python train.py --horizontal_flip=true --embedding_dim=128 --fused_qkv=false --parallel_block=false --experts_per_token=2 --patch_size=[2, 2] --depths=[2, 4, 2] --am_softmax_margin=0.3 --optimizer="muon" --learning_rate=0.0096 --max_grad_norm=1.0 --lr_schedule="cosine" --warmup_steps=8000
Rows from block 2 of a small image embedding model, named by matrix and row number. Rows with one number within an expert belong to one neuron, the router's apart. Each number is 500 + 40 x the weight over its row's rms, rounded and kept within 0 to 999. All counts start at 0. Numbers have three digits each.
Before each expert's rows are labels from the 100 images, of 14976, where the router gives the expert most weight on average: "strongest on" is what is common among them. Only what is clearly more common there than usual is listed. The data: views of escape-time and Newton fractals. In brackets: how many of the 100, against the usual share in percent.
# router: router (model.blocks.2.mlp.router.weight, 8x128, trained with AdamW), inputs 0-127
# up: expert up (model.blocks.2.mlp.up, 8x128x128), inputs 0-127
# down: expert down (model.blocks.2.mlp.down, 8x128x128, transposed), outputs 0-127

# expert 3
strongest on: dark (61 vs 14.4); burning ship (39 vs 9); warm (33 vs 14.4)
router.3:474515533511484504517421540534472527535479461458521518533456466455584517484433568537529560468441436519498506454529424463564535472494529579465506598552486493511479512479479524519449547521512533558476521546580483493474496451535512537505543556505528522447543556577461551462496461516545408521532465579496556488497442479520441510498488550531532448501444451492521563504534512484479447482550
up.2:514554577464525436462584460489494491529522601484516464535486378484441531530501482490470515555550533542494508478454494497505473439482499433523514534475510579556560510428513468509475490476542496525551451480517465565541545451490520463474416543577502499520499470450523520542545496542507511510509470512506508508426494527523456461470473559563501542459545539529474399552503432525471520515548
down.2:459553468597488540527414496534504483480509459498541539534439507489531495512496440468505538506552539500477526475539463446553493495445505524469495500499429473459397542466512465515547499511485550471518481475648505514452516514494494507515560478480473540533514421450499487381497471556502542564440479549482469573536470540503576520473485463480526450480451546566487483502517569515470478485489
up.3:522573524457572502452534453474443496570491461500436537552480445574466471497497469596479456507510484419528458480472505489546515492431524451524489523454502552544526592450463489504491502519469447532543462426512479540509526506506438455472517500574540514534495492537535530474587487485533494412515522490524489430473520476438498550506512477505516547466542488564563545506572552519519562467560
down.3:526483469545452483553493516484466528513494512497558503449472479508487529491536559447529435519485527514511499452555482474453506479538500550475465502466478477404455467498560533554495401492535503496510476505627561483502470451481520474510493509550555464444518483494454462546448506385481510485448496564585420507423479538400496516484520445521582500482512474458479484518526494480465453487572
up.4:501528512489427469497481493506503499497523528528537398540516516539442496493492580457484467469542490558503492578461513538526472521477506436436518439470528553421498515530482461486516487499513463473546510461413495540510337482462461517475529497511472440517488480481523492518516531532492473491539529448553499425450514564444568445603455547491457583563498511507480466488443500530520505505485
down.4:504535512422436517490504500509555487480572449532544493502481547490481517493461476442477529461567460419488526534497532489517530525502513457479512429487483554405467491557537510491530466569489496528517524501417578514491620524502495519480504475499433547469490571473489501471494471498465470466424508477457431545512542562474479536497516460367485559569541568547467546494477477501499459480494
up.5:546456549516592440488557467493454482431469486452477467536477469530540463462462405479498518547544458509508488545433447565520409546552516555463451470481425596632517517482518452500518514468424529488427470501524491491505467445516512500479503505537467453496493571491479504497488482426493515515461479538550480432494440520477522529511525442501522521453479530471474448455510517468511494510454
down.5:524510498524566583500486502563505536548584546556451571485468514460540549536435458540462612448515559535463454498476514466520461559536490503490475506567435488500553513519492521506438475521516488486470483479535508534478555549527426485453421534492525523491516514490537475486513567483516534470440545525423444535435469444508513527434515517465525496491530478563568560454482559533509524456553
up.6:512475490544486476463537534479508470582495505477457497518510513522512472480506602564438548454430546484520457443563521542623542488457490466510510510517461460478530470485492473474461449524465440533475414500563444476487545553503437467472519512452542543438509562513549509535507479452435503492464546489451519474523517557595508495417482502466483538542504565505482434510453421539482482488522
down.6:477546556439497491462457447475446452534532565526489403540485428457544468470535515475494482480568462562522500418512513505446592546397484546452481515488466440488448563511521552494512490494474501467538494479507502517519419503529529494516462492494547445497484530499463491490568467470549486476658466508452480523551479507491463497502501539538471506505482503468566508488456545581497531498538

# expert 2
strongest on: vivid (100 vs 14.4)
router.2:585492473517543492529438547500382482473463516551475508438451448466450470481472534483529525536481405505500445509481480472537449555502505518451470484485559480596556488505441474465495482484489518476423478461489586426565518503477508479503562530501508450531564468509466530502518540458527503452491537475460557483475473475571519574537460523563479509488475506460537584478473463483439529562537
up.2:484486447490496516484445466491502490501527394493448587479487507449505493501527556507440536527380456488524516547551484471577438510481503528484504489545485554513507523488494433477491529535504498493460483483635467483508532493502447511496507482458543561446514553502519487508470513503482484487487502505511530527553559492612496524441460559534508474554516583497554513432442465620512505538459
down.2:502555504461521466513449552528548488504505544515446357503448473510493455494497465467566535419501520580502453424535483483414463468515502519502491535440501384544504541450526529490413530529533485502543530527525583539546491493477536492536455500584492505526510462493477491532529477461560476445556497461549541553524500501489489502551494487419504477475427517468470528500523492541508461500565
up.3:523483423491451472509498457467473444480505508543454586483482460500501490566519455538516467546444523483506494459438498480498530526467479438468459513516478528537477451433477506512538536505392539499514450500465531497524623413506612487516509499506471424518498506473493487517464563516492522424456476551431482443487499483499567502507484478548563460505497569442544447558452503577496543507528
down.3:516503512598549512527564553478472518480443456463552433515519527494530473451496485489461529502486490477520468592440528465568450493513524475519540521545455418454462456465510584509541409467531499518445567479497491516520586572512471536455578527457499496519507461517515517465492556488535448538459528483586528519516483439607512453442526501541454498529509532469578486485516497491495498516452
up.4:531505455508605482487495563512450509508475494542466460425471469554449482493479537512506415483461481473526506489523488523485431550463488518473488474503639471483556518593480505507628539510512515519443455433509568489500567517486549503498526505528483488544501497447471487474480556494496550483442493490464487450476515523583551568473464537512517544538491532481545562551438536505506572521528
down.4:510490495579422462547581474478485487522467467522501376481562530441471511484524567472488551435492481478471531508517485555523457480525464480546453502526479338483468509490479524509500498492497543525467453494462484505518490487534529468471503531492504504484510410440534485519481541448472532460407505538527503578483481522458524528417499463538501536512576485522473393552473501448473488484489
up.5:493483421544493494469546548495521462475526488540450498561539550448523483521534490573504568523420499454452499574463514459566468518418520534562501495518531448571456487470492562517515483585478497447485534511466528550471507490521490464500501485508461558502449426476507500498518483421443487524440489515510424466534476448506444504436488543410514507517506454608518447525470548449528547457508
down.5:496523555459540473491519494541492568460484467444466418508470463436480451504511484553482509543491509461480520420561493558489626487504535462522512479483463394582516569473481571521493570425452513496464613518482519519470533530488490446505454475495498441482455498487493507444501489514490598490551509515458474499513531528514467532511542514480561464476557417507459508511518530564515483492548
up.6:500518470476613572471565543507490536536516504510478496472565509494463523526512415450487515437497533542533537521496474550530565503463522450516513477519581554518521514548510499493568544483574453493493570492499502528428422530474446515454453477566496508497494442542489506500525477495513516543530519512417469553480525491490464464488485602496479472536477433559494499447511544591527581515583
down.6:501469463451448524468556468514488494525503463468514512542547482547487490438452477462532437515499484494513502512541473540512504495517479573533494492500531435578460514473472460485637556526521460503490441490340509549449507414550540566452428505492493479484512567500432495480491478482516507520568526523445506561493459497391473531542467461531485552515470507470453506527501503511475536491538

# expert 0
strongest on: dark (53 vs 14.4); grey (47 vs 14.4)
router.0:470569502422453509547545518516532484455500511393506569565479588426500487464558499505515560578453468555481535560489512449517555524552540540496571579516493524545487471467446549548505506542583518456465498501484476487481597534499506508505558500517480535531489481459461504455589457487531512576563530503520512520535543519478525495466496506473437470522492479532510519429480444501555520478504
up.2:494527462483536555480529596522480513439549430507512533486499585497493476514528565560502467530545508484517518607547546558482632523432485527514506477505454463600498488524481486504471465492550511469427418516556499494444634528513503503519473477446529555495507522468479487427502495463476516543495490518546481556566507481567495515469512504468430495502490479492540525487516499464509533478458
down.2:497522464512514549524508487490518516469522505483505579489430521513501497510471493463518463508569496440485404417468582501439478483486503439565507516520446420596531458435475385493473515489501495469508447510423474509500620492502523548498464483454507518513512516536490481520511531500484452474510483530512540568524504425587535552539496491525496429493448474447525572506506467568503500512428
up.3:497475485541486547545510516523495506537519477518556602489555451535419471449459618498501525434554497431527466531526489542523521518499518467499496510510540344548539493528482453476465493508522473504510542490458547511489458543498473548487485517493541448513501540527505514541483568582506496464584498456615557485489537540475538503599461538561488527502494475470535475511483520537515500479535
down.3:505509477538497458517536492497477445498479475504476443519471481516547478560509451548549461569512487553429483471537483561507442498479504500548502487485500504498483454499498472500484480463445498454508474528684516482498478474531573454547599494441462507500513460473516493522499503485490523503451475520514442418448480464593413527459549524491484492450589481500480490521515572397475522510453
up.4:484526495475594563475503491494493511511548510464440430473494545498512507459547471484506512464483525511524529449511503525491600494517485414529523511504497595406582494533479529512585510534541500503480432489555495506461487581480520508502445499508520619526480538471469468505502428498469561442479498483596480567611531492462458523526489507420505510520495454538511501502488492547510557518454
down.4:495492507510443500472498475486478492513524620504424517512592503564519496490532454453490523612517493425506518564482564541468411504517483486521510503472515491595558508501506437503527514598506497484502443477397517512479526537484524495533449511436504485516497441391493497495492494421491571479549511471519444535497483507545527514524497465514541564510527481492505464488471456414510505438469
up.5:471506529406573506469442479492494522510489449501558371509423479550484504518538482489501467499535442510502483404443491509495546475438511535464518522491565491429591556442484475492514530425527504475532535464578460501551456444465482549501486494563500490536527469554459502439545507626535515540506503503484541542504483492423538463525499557520484487478510498485458561497532476495498468525521
down.5:507413475519500467506545470511500454497380506449547479522447442514497514510500512545544535497522445524482483522458449547564368508499503516480508480505489442461548447476506521509520532491537488477467532496572543506521359429504528481503537486513542457500491520453524493584508547519496521456433510505497478440429490517509555512492495430546489531487533534529408433477517459467503543542443
up.6:491500557464526460506529455477495559547474526512565423489538501453533497534447433499522442524519403410528482352515508470458548440580490520482481567502439533554498559443509585502462527458518486552530551511458461526548397529483465485524479507517548500524523474534516521542474515504546517465554492513486530513515529515539537451559519496502538474487522454515542543473502464551529464479520
down.6:485414498482504462486505533529475492564440577458547423486493461578525507498476469498517454466441544534542551527494454480540396528504465548530452440465591500467504428516559569476548509493511497525485509514526550496456487498513528455528510451504492502500529488530530518503517502592475544546426494496349541436485456487486499532431544452487473506517511497499433440491519522514476470546484

# expert 5
strongest on: earthy (100 vs 14.2)
router.5:429507467495555474426535548540534511459487432480494484537572556513477434456565544506421535510496532464464467564478575555468552538483575518546540480545525519499452517549431507465566489458464467490546481444532452539464523505535453548459452516541443500540452488489486440452525478486477539520463465479456477541526527538484535439474465511455475482555512538544493437583445553459541510470517
up.14:465497538457418493492518449495519527515493557511528528481531554526496526462563425546511547443538542574526506554535524485448552506436495476446534534509515583481496440517481422502424452480599425485503430535487435539497500541475487522481438512509470496532491481477507478448505502459572448532570526495545532459524521489431488411481479485461497523498510440500488495436484446576506555539446
down.14:554451516510551459484545456507522448540428476535422575523500470437549503466472416463515425544433543616454513440517423529451462514527506450492470495492483530522494498431505512497482496479471481495512506508459582535537558429514564470519524477498473498500520389524562501471481533530522502447528462495478537459507500468409400527540484512475537531459500483493460527530495473498472495533542
up.15:508503540518472504533415554527508499461490498502452488431476479384526496515473505478490509535533514437479473517471434514544514547486505550502494477542561394554471526544484476478494525555492513515523528516568554495543513432527469507496479498424559518539488504515510491533503507489482465517521544479490497476512522619591589393515498493516443490491490529491476432465451530620460456468549
down.15:512452468501418509484500428454483494523513520456494486553543525558469529527509529513546536491570525461596484531487476474535492541475506578497499447411478534485568514504509521501416581486473487490490486470471572497457522427464535519568449492516499482420527541501453514493416445498478503397448484442477489499498474448513417486508519496492504525522492508533547504467494495374482510523586
up.16:492448528480406536511480455466469475538541531488510448478501499470556497521515474518483423506454490503499492577454438465463556458484516457474490522509441557527528514381513457486482503563489528567501452521456479544484534447517511490487515509568468622493490484466516489506480566530490549426576543543498504465465513396509451528619553510544543516485492480529517450512504480470533457464486
down.16:495601443519554510534534511504499565498451514500455623468429489491524518530476494547537491510487495473466471539511484455519506488468465539401500456535393516601511527528531525483485438514517555443528505541599507458478400492479482451561494442492486543511518443532463503468483464527465486518420485466508534473550494494499500498579469562463532431504473464529485470500539512530506492475554
up.17:502527505535472515500501483490512495497550488540492551531568494452548520513471548447512582486555522519471504502528503495513528492540505455489492494524469465519408510556526521512471533599486540514482510553488535535500329539493500503504478474491446537463483427488534509524498447408488500483513483505513481586557499483664440464468506514483549473496501411541470426509459499502515496480520
down.17:486514543461375505511491501497485483542518477526488554548505448455501536499470435491523545516545421537538536463526465491516332492525489568461465547457456578525537501440550521499481492571548497532531555512364505497493425502494518469488497495493517501484501582462487513504512481522520476478532509521514489524523490538460451529556498441474515564523525536482490573499512411486522516525510
up.18:519492492550497547503441559485498524507509469539445584453514448468491516498459495502486545467465524584492476469518471542529549572465530450466524440514445422605532535516491464488437569491499527552505496490480497495511548463471473510458424464565494428514511485471496515468456521470471455479564523519495500476546477543505458542538459515567509469521455497491584416453381472554502527507577
down.18:527479512478446519498422489536512476473486421548552498478400554463494483454536416458492564474554484463410507443487517431534440556460474452427540467472492496548540550499524491538448412500469509501561447483484436540531491521474451490536417515470472504483498413502518531484484461466515498472459485508501474600551481472505488542545499446509519479460452467549528577516532484465532514490535

# expert 6
strongest on: warm (87 vs 14.4)
router.6:490472557501484531489473439485488534554495553543541528489466435583527508563464449495506422497521476442500570475565471554504422481443482478493524457482402453433602538449524450512504490511515520485448489515474485447451462481525433486511518491430595491414507571540539514532476510538512504517497452533503491423452486450474454538527537511529533526458511467478506525483570485498469437490459
up.14:536498496456506474551516518451512504521493478545492393452421505461523545529511471531516432443492528603458496426505490428550479502428467476530489515496499507448467476433534563531445492481442517520534562511567496464542455444490567473537502493555502472523513518505510507545523519585503490459498507557555516449460475481426460494446484530547535480466508459493495498559506474643466518522463
down.14:478495470565428550516460512466542483512563579491537581491515478524470493484477546460538523471503463558495496571540491501536553485479501449452528525490562564484545508447508486488489482535506496466492406504535504496471594448498492533427604483448504491455519544498517479444494479475503508488594507530639450430491456458432497513512493556489528491518485565481536512506503469570498481515437
up.15:531457507549475510545552486483511478529466532471433422435485483483522509473444444489494504514519501674507504470410505443516447482554491466482493532534490503500503449489498542493479389527475556493471494512426549448540557605465470467484571491496455516518517503468528527557499545432502492486545537485534523455502465514528484510553471498573494523533503572454488462445475464483528460500459
down.15:498563469422569517499478477509505495495518414572500580501510549511480499477520532495477458527456516525424491536501496380562553460514520536447532462498494524441493481487479501500463448550474527501536535505524516539477535395523492581507549501527504511519512512573485484437525470565500448501449484510446497617505497505505588507516486560469446454492482484505489540517467469376531504470534
up.16:479504490512452522462529452476516494502514480482534311515487500468549465481529593467495525531553512544499493520416542495514571503543484470507508502540504472529408519431477513471400445459460491518554536461539427505516506487464495515471521537468452525523529492500540535467546525486461429454549509512443526515532492577524464531467540501512498479498457582508497464497470436419524526476536
down.16:469590545475574516473450541498577531498496480475489459521549501585547480492493486533496527436502481454487435485494477539528550473454561569516539537464493478471580571545438543491565527522549465491417470485420440484459511475502458558474492477478441496485466521466414506444466452495517543540563542468425522426511486460496511520512501503507480507545542461549496519526453527498435485547565
up.17:517509426544499554560430522478504447570542489512458611451520471443532515518525561412506507499534468466494483445482510453513567526556497480559491481537531493546404392552507525529479503540437560506511596533524547479497397497507512503521499448528454584525498423492503489502497523516491534488504479534530472556559502477469547542518521466516472424453480480480528478511495480526521546482513
down.17:499502498513552504515560488515577537510492476498456547490517512489520513525503463558517436508563580535487478546543560520494474424491520524575488535511471483567536445439527493514586490442523490471515666520384544490495476473506503514483471477499537491511536411492508520484512473460485520534533491501510469622513489436531538415486493491508503431457499451488506450476539483473530451500506
up.18:504548491486504456477545558500501444445472517434549436519464541511526458508537490420530518541503424442495545542513538483479486504567465518453516533467519530446493489429466590497494511540461516501455506499529487529484461542510547505532587508509474632490487439445482474495493470452481508429426470451519493499463536537588520535438492543475483566547539557538412473492459519559514480534487
down.18:496612492512577509468439512490543543547512538566523495487561491458522497510480531499522452520473473535505424503570488418476529459507517572536529588491468434574532529480465428503501534458485498499533534494492475483500372470506522502471556468589520503476520452450495469417485447460504520500556493523523464467497459503581496454560527474519487456483545507476527457511494491416503473487569

# expert 4
strongest on: earthy (58 vs 14.2)
router.4:511471562546504532537485522481489531551521578503523483488527554460565557466441465521476515490543529585520536460576520467529518480523473471487490544531438573463489463469525529488441482569524544581460493529550549462488460580472477492493512498442525537447544553470522566522467501455541475495549559509514517507578505490571452484554492474514510580554463449503452481444501409553454440505489
up.2:481466519504495449468538457502557476425431522478486400548475454523522470541461519474537483512587510495462520457470461481505433470455461562463481476495495458503525491428508481475463456505460502475507516518514486479512576456481501488522598517464500546417515525568528507472461538394488445498399512453483513407463515495521502505509532472445482482498480608496440507496562516521489405521484
down.2:492497519508578542487439532526475536535488482524540550490580503507529475489490567469467405515532498430568517406535518529526483500489483530481477494515471451480523474529464485485581477470532494530475474515357401508464581530537488470516553460497545566500503498534490502564510478457482469481504511510432506458526505466576505479484486497518587476508520441469497489461487513638499478525537
up.3:488490492511467553544474476531491533565553496460589657456539537570529505512482458457512500486532490468550500499505497564564455471482507449545493490528449341457518496443490522495489470500473525462456645510476521461485511512489503530505524487519474499480499564526509495526506501523495512533556520521480514543523459472460562518576525471521455453488489481512493544514509567522498533466429
down.3:517477496579580527530536542510525490460487448376506508531476533477497522500501517563484469535564393437462473499488539501425461508558536533551486511518476438636543492497476437476588603557537480513485522508489510568494485501524458514494513504463508488480482506527451508452500497485489469542478514483515548501470537419595486519530499573540468447502518433504517503492523510537479488506457
up.4:514517478491425529535511509532479522564492463483535642413463452538485423484460505520522519501388494480485488535535496483518457535481491498495479504530403331499539495475493525500425464488453502467435563474562500462483548536509529497512528520546523517483522483569498473536524537531503492492488484519463519465456472465529484541487503574509491454456501598514471519500488538493468551498538
down.4:468512541544471548488462478499515482506485473502514475469552528427453520507469420515478461488590464471534498413478521500497601500580468574494477519556477398536504472520502465463474498536564485517511485516553477524494404401515550446503470492484501531507535548530467516471511477463477516509526512521469539597557480531645544491544477459501509486489475460476497541494496409514488497487527
up.5:489488474461460493433539516510475515475482456483450411516437479501522469534466485412550525448498463457519512522376495467617516442545498546458520509490534486528484510427433496461428449509405478485479533484443495492498534520489493466531522517466467496462524503549502537543477508429431480477418541475451485431447504421541520459470551516409521500504496534535490550494532529470484497509530
down.5:472516487564523519537465547590446472450503474463536474498492531447454514561509415468480542483587472529493492457481553562527519511596502552507445427560531484551583521516499403495525526438435549519482573519538457512444474511471536490529508486478451462470469418603521517416525528509461506544528485524509475477487501480527476505526488530491482454525462538538426533509513556460516496487497
up.6:533493488534543465530556531486478482517504605440496447451578476492531486421483427511460431509514490450517484469462502453530552443628490465460502587507458467509498471456452547487428473500497475583485503483496526533484414505508506481476539513510445560487484487475491494564462511492469482421552543489501520575520506515518499597533474470593542521540493555485459494527475452499470529480505
down.6:521512471536466504496455490486500459510461478540493549534537467506530474471461472537488576420502501504388512449566508548584473581477495612487545524520516443455538468572526493514543512543456475495422516517513600502557533477564494452556493441527554524464493574452503495519535523479515509477445517490569494567555479508551455500474503518508431530497531407528479515475510512450505479483470

# expert 1
strongest on: pastel (100 vs 14.2)
router.1:527523444468550416448573455487494462449444481532464473541551488410466445510541518531545535545456535476433437560444490435518500534440505537483491476486573435589488529464494505484486503490454472488511532480509449527551549456487533481508508564518481475543438425561531441493511540481528480481439526495427524485444514484517519532476473544497524473464481502506514470576473504556468534571585
up.14:559470476478583506513566491512459520536458533495510662456535518547456490499553472489455449507485503533496517480466496554523528546567511461550495523486453572446573481554503520529558530493487551510480570480391475533517369513505523550468485515517504554533475478446476489541504514482518549511460532537501484464451489506516540421535471535433526528471491476524485453459506472487544468522464
down.14:497487486563491514481438442473480483465470443550413419535506554485485501490516520453493574496469469592489514567515514556470471505519420494509488462472567554585483530487544474500530548516482534434548470487486495460512446442501547467525484498476534461491475445463483489475500526545493540506492473471505488422550580450525501478591490459491413517540426533495565506547481556447501487468590
up.15:517487436533427447553533514491477416532421458471472516540555510504489480476477508487516551562459435508487495561393516498547430490454478490463501525463533449479477487487486504500462495512484516508501420471504524500509385504534497485492606498518484545557488455468532512527500504479487542511500482495442474479524542530438596516370509517539498537516555595541494483514483554453506538498448
down.15:499499475543517509496469537498550485428512572482496520476448492417525514445447471451557528442583484476529515528479512598474564513481520500495538497496558405606522524536468536526538507513476514461446468535371551506518580517499473556453484484496483549467494537493489491512447499438518546473498504506519498575452504540501454590550470437447496557518506487517454513507469520527483517548448
up.16:511504503514513486509543516527472462463471511443488409555506435477572418512493437485476453540410515472518516516501522489539515514544527566540465570530465589520509519398472532469515506508455501557482556487498483506474546470545551498492549509492492575451510479493498483570493469481445545445504471534423511427458519490570476465400492489475551497512498553539446515543481573578506450473469
down.16:506525505472523495542546496536451509515466443538488599507480458481473504566489474545480440478445487522525525485613436530464493475508491540476477501490450416542497504510506482500579567502504523530503528527496489481510335443515518434500440500560548505512508474457467501519504527558528502479478496539522501559459466533463381482452499510562535502477508388479436440477525498503488499491486
up.17:489522503497518486496576525544513573482505530524470552506563495542463468466539539512553483500444499471499539519390444394467521525461542507521498477455460628463531522499488495499547408517482487531534469466542565537499481477499491502494501501548463475526478481427508541494482555480529534478426516523511471436520501516534470473473508479453467571492543559567593531509474545397511506441549
down.17:516490576522447545469502454465531469491572614514481485455468494451443463502503572504451555450541521459508492565513503590428499438471558508555492515542577430544501500495484535512525501532555535479453507512521429540488551529502486518447473483476472493449510539492500497503484481412476524457535578454424449534443461508590461492527503519454512498550503539501513544531472540533513452570495
up.18:521481532533449494498517503492449518505489441500444495456492516544501518520491499622514545485424515586504451449565478486494446444434542381501457558534423538469445420467461417530465499444486497533512442495519489484519497445492581500450470470530472480557493527446485518570482526481477501484530517529458485446496481524464502413455488435548584478496473512499486478495509554439520507497520
down.18:499544496497510484531511431540519476528528449477544514525441499555540468479418515440496476461478522423496504570507442546511475454456525523370552441447508534462558553482496592473589548532534527523536569507525528540483525466467445480507478539543473506512480465555535544523484462514528518441503509481527442488440518453501483535576484497424529460527506606536441510501493511536501501453476

# expert 7
strongest on: cool (100 vs 14.1)
router.7:553536474502569487550507478476435527537484493485476459457509436486447530522463473466565434531499456479544504440480432514483561499520451411502477526475536469496550462443522568571529514485525539501476556490465584539548531486462562520502534483582519480585452463439410531532520540567550570488533531509539457523516498504462474534536497504521478536457466507440536516467515500544521587556505
up.14:463523534463609493448458552511486538446516476458495507580479512514487480512485584471502471515466454443531529435475527559525555489494485529482518520497494488519503596516472543456582533573499449501526529444439505529465391508477483506495573467511473537487514503534491502457507454531450475442521535468421519549501538499571561487452497569399477548552511520548513554544502518566524487490516
down.14:505530491516484477476517483509539504544491504590475398465509529578486536501471443500501540417523486570504532489455488440502533502458465447452442398516486419484635429496516506508511421568530527488467486506376538445509420510486514511462501478499485510504505507521529503499492525458475420450448485491471525476493546567527487499478478442457548507499433520507494517456475446460491501504503
up.15:527522475482483508523551452474481458557519500478461536479580473478496499488549403517523580502401501590495545546461488446576556517459469484539522507489576463530478482489500571523451521563500507515493477504608513528478507509482518459506558492494470566499471444504513471521535484539490530471499525544478447523486525463530443531372507597542526512517511482585489463479508478526509584526527
down.15:478551534480508479487468515513547510497510494494563408500452457528539529439497422547550580444499474479501506583594502452574503509499489582468521512478486419538449544436509586481493483502460479503489520499467475476494476445505469528502577500484522428517487494438462508455507439499521468517518509485620516511563471579429548524537515531484499530503465580517554447488485472487554462504506
up.16:512494492526465511470448508521457439457575608496512594572425452481529488510527475427477467492559415535500471528547533529547464531525531492413488487503497473478554545501475382482457459507518488537454377490498507496527586441517499533518527520502520482501516452469498507487519494518498486481481513529535538502514495529601477536465512481529512508523496457471515570518461392445483491488519
down.16:529487491460451456556585493527476447476519479491455572516543540498535476511503523531535596583453573469481491563466513518466581479500505446478513514464519606544439516472514482502450483515480476518545529495485513483510572543487490467545502511474502480532483455498519511561507477405497529511502494461474460676528537504582517440464487538522500514542504546506520487502453538561541527503494
up.17:504529464560484459538540487506476454501522499573541544522596461449493496574482478443512555494547487591536477599530505575481430508424492445461486520494541573617470534491494452533513531533515522491479552516531506520526454522498515507512495501546459515539491421454489515513468508463529510471546487525505483497485496533650533508540513569502536517507505440482535456514457523552507544494546
down.17:536459529495395492540577492478493527544483460426505471511550507517465530426438546498490471509491493456478531511533492522457484509521500481478504495504472404415471537518538507499467544465510523531485427496525511499547476486552468467494474529535590417446515541541491502524486548490564501515419520530534513620490493512429410426453490503539526551466536588510459461501546527508443461489482
up.18:494450486542550525495452475499503454475514506478501497529520485444491525471431647494438518536604530523557526496564468560486488456527498513491523466512513564458440519561522489488558540490567493511488452532619533526491409505500478486493443528478547545496502551495502533523469432426519474502549492539551462494558514525503554451571479463507493515504498488505512417511471421503477461491441
down.18:511491544493430481503486526463522463544416528548526461453502496532457562535467453518507477566473495459434519444515481471485553493490501536455475467518517418539500492453544448503563514478475490526491556502348550460464536552491506461461520487540502465482494471551578463560487508540540486491485477493442557470510565507428460599567501492472473495519520588540424454522516476525508476513542